config = dict(
    arch='resnet',
    model='multi-label image tagger',
    train_examples=48750,
    image_size=32,
    horizontal_flip=False,
    hidden_act='leaky_relu',
    stem='single',
    avg_pool_shortcut=False,
    learning_rate=0.002,
    beta1=0.9,
    eps=1e-10,
    max_grad_norm=3.0,
    max_steps=14200,
    weight_decay=0.1,
)
Rows from block 13 of a small multi-label image tagger, named by matrix and row number. Rows with one number belong to one channel. Each number is 500 + 50 x the weight over its row's rms, rounded and kept within 0 to 999. All counts start at 0. Numbers have three digits each. After the name is the row's rms in percent of the matrix's.
After each channel's rows are labels from the 100 images, of 14848, where the channel reaches its highest value: "responds to" is what is common among them. Only what is clearly more common there than usual is listed. The data: simulated telescope pictures of galaxies. In brackets: how many of the 100.
# convs0: first 3x3 conv (model.blocks.13.convs.0.weight, 96x96x3x3, each kernel summed), inputs 0-95
# convs1: second 3x3 conv (model.blocks.13.convs.1.weight, 96x96x3x3, transposed, each kernel summed), outputs 0-95

convs0.23 078:456494478474459488516425501476420533490558470478444442500446472403484462477564499402502567513469459466435468448420532551437532485446498562441496518492526566541480546441526435469469620554475454493500431546385476461517439465541436495401506450489416429550415558545541566557377515474490509496
convs1.23 086:506606501509502527454475500465529492493408536499498536523467470533480518572439461560467415438495509481528499549587475528539513489507569627463488428502471587454497456399486531467500608494463423495497479456533510493522548488598447504539507455594389491661535545546583454432514448517547476470
responds to: tilted (98); ring galaxy (89)

convs0.85 088:387540512421420495466402488462469527463476489449384419490515542505449416442471491388357415503494426551514528458382441460558474559514488451529486435551511505443506516418431506490462490477423456525537446517414521494534481503499479527472466535478469515422383489487467476482492523508482470504
convs1.85 086:424466537488528477545413418423533463552534511509539566590477527603480550557499447585578531430486557424549537479572508483533591419510457453500507471478559437475469491432577509561488439545514508451506546424644466470485534458460578489554524485480482533438397484470434531498509433506539499522
responds to: bright star with spikes (100); many stars (92)

convs0.5 120:418537496555552473481479431508527521507505478435410440532482521436546465423535511488540479527497501482470446521522391473549529510512524492541429518578528552535599525450449459483384501455540570488582570560487513565482384516506563494480502538497465611502408502421490480508565549548465520657
convs1.5 101:471494419583459496509458429488463525509476487502519569450497515535485530562422502473459493518503481497482477446522394509555481479487503490477595508541516480510536503448556527563310496575615441467517454534523477516522597497509550495494455504508485567462352444429522540484429440538515532366
responds to: small (99); flattened elliptical (63); round elliptical (37)

convs0.57 035:533473516574517517466520315537588535567518460417495491438465443483499470569503426518424453472455558454447492529496479532494484534495519470491495549388495421541496451545505388495525512556451504506543558431489508481597476520571489469499494506498423476468534469498459452454497563483383603602
convs1.57 087:524500535504537516494545617559501631504507557565492474390613501408533480492553554485496481541496482425500552590480500515528421424513548507527478470569531603512516568532483441493537481503434517365555486606509536505430453572550511526519549376480464514508496516495453462534550510530454494467
responds to: bright star with spikes (100); barred spiral (31)

convs0.84 137:512505494513496511508491502479473544507520444485522458522530299477513486491488501487491501504345466460500471533515504501465530304388526518517497533502505528508508519503497422484491491446509507520531481529469389518492504331505498381469455483523482492501490529516510495490486482345452480495
convs1.84 103:510526541533554515488492491421495492440516615482486505574513387515501469483494484498475478473372519549475482535548532488507493617574512561455498451530405589539552569500435559464520430448489475534510459528419625495597484389460532413477550539518483526506461488505459508508503431428529594451
responds to: bright star with spikes (100); lensed arc (40); star cluster (26)

convs0.95 116:576391518507509629672507490505508497564600491499466501522498522478491482551519491415492527552527527484498547486447463534492480502515570597456465485466528532449475495465501527517499617488481388540528444499434483519472464484607489490482504483424455483585417556534649542526495484506563521504
convs1.95 143:592589492525495590329512501497529502457381486509500488472494520494505519510512503578509476517541516491485501505597481516481506479493575593518493475485478533466468489432509479460468593511490514431534534477575523483530551478651422505526478512601438504592416527518669486473500526492474495512
responds to: tilted (100); barred spiral (79); winding: anticlockwise outward (43); winding: clockwise outward (43)

convs0.72 076:476520426478473446441451490511454535452457483500499449503492510534485512475401475465503471263487468507469487486506476452482479526515447416452483509490450477479354457527490501489485464466499457510460450498478471341520514505447509504452483513484511468419482371496434487449498479517486512360
convs1.72 057:444401434473454478538557541511529515459593453504502543482510521460511498438563560477581486581502534383514493522511427495493493435484456429541513537494475572499484503489518449466380501536557569442479528479411473434463483570447478580442479430479556511452434373448435377497534493535520437533
responds to: bright star with spikes (98); many stars (89)

convs0.90 108:385493511562510434398543557471528545427452446409399537518497477488537466462526459490556476542505483503442553479559362467572539513503452420492512494535442504509516566452396503446435444505457519478506501548457512509448483550499519442499463567506471488427529494391442426454524536547482458636
convs1.90 102:453558486585443418537574484429473525560487538493544506564497449573500511566453537443461554422497503496448520492461443464558516483524413472449458474505533422426544526453575537521372479460551482547455439416498523535570510541458470458506540443575480518465514506397512575519478451588564477372
responds to: bright star with spikes (92); small (86); edge-on disc (33)

convs0.83 096:489457526470512555537378483500530536558572458465478527537530522358515483575544532412576559522491504470365523453426522525391519496502473534445520506482483522486492481497504538420501570526519398531446467522453481535503420468534436507519507427503433445546379531559516512549395518482592514526
convs1.83 086:547525519514422591456439484499508527432390531483479422531514544564398482499563436557445431492500546521594486493577437530421473524494556551514445503477500546498498487453509452519463544515607555410438497537507535576532529496590423495470503554556467449605385495558547486449553484478428475492
responds to: tilted (100); ring galaxy (70); two-armed spiral (30)

convs0.9 049:516532433520449436465475457529555611399514412480470403543478477518434420492474394508499516513418565491423586399507428489569476545532515481456513498493538455481429484463519461501497477462495480496560473508329474510506470502590594449468471553484501460473560489521457517453561519518522524601
convs1.9 131:493497491482571485520514676521482649518542559600516496406623476423545526506515570522501473547457496410530575581534516464512441430526531502491458473601524588517497594496544502510503489506455512411505508604522517493496521483520463512502537387502444513512504429480462480551521521519515480495
responds to: bright star with spikes (100); many stars (64)

convs0.67 100:481501489480547506528544539450549531546483438407379585469536502495544524521502512463533550511496470467425511428503404460551517522506452534467558490514488504515574532465374491469456492572432538499481531504504526527468425540527423466544484561459422452559551478332507440435471583543522461630
convs1.67 093:475494497525381519519573488492467529472455543468495356597541516579439517508497485487475561462522542549580544510504530504546548493512470475548410468468568412505552509499522485570422486429483465517453443435472501668519573526512465473456515516512515515495482502483494554495534374531491440357
responds to: small (97); two-armed spiral (62); tilted (59); winding: clockwise outward (39)

convs0.92 049:520456453498452464448466415618400362479450422435513427477468512522455478440459441414499442467497426443409377461511518443501470496514467471455528524479439438480495507563529417475515496444438442399531456492569514547501375510526497483479472525478455540502527488522471445464517480531422489466
convs1.92 041:512489559519433554555503398495532565410511458504457601452571513564484496467514545432479542394549563550486391431442487494483470517476491509483542579442487525552505469561502513486475488549539590382550501456430412543471446562481568506520447496513546511491432548509446566496394497483545603497
responds to: many stars (94); irregular (39)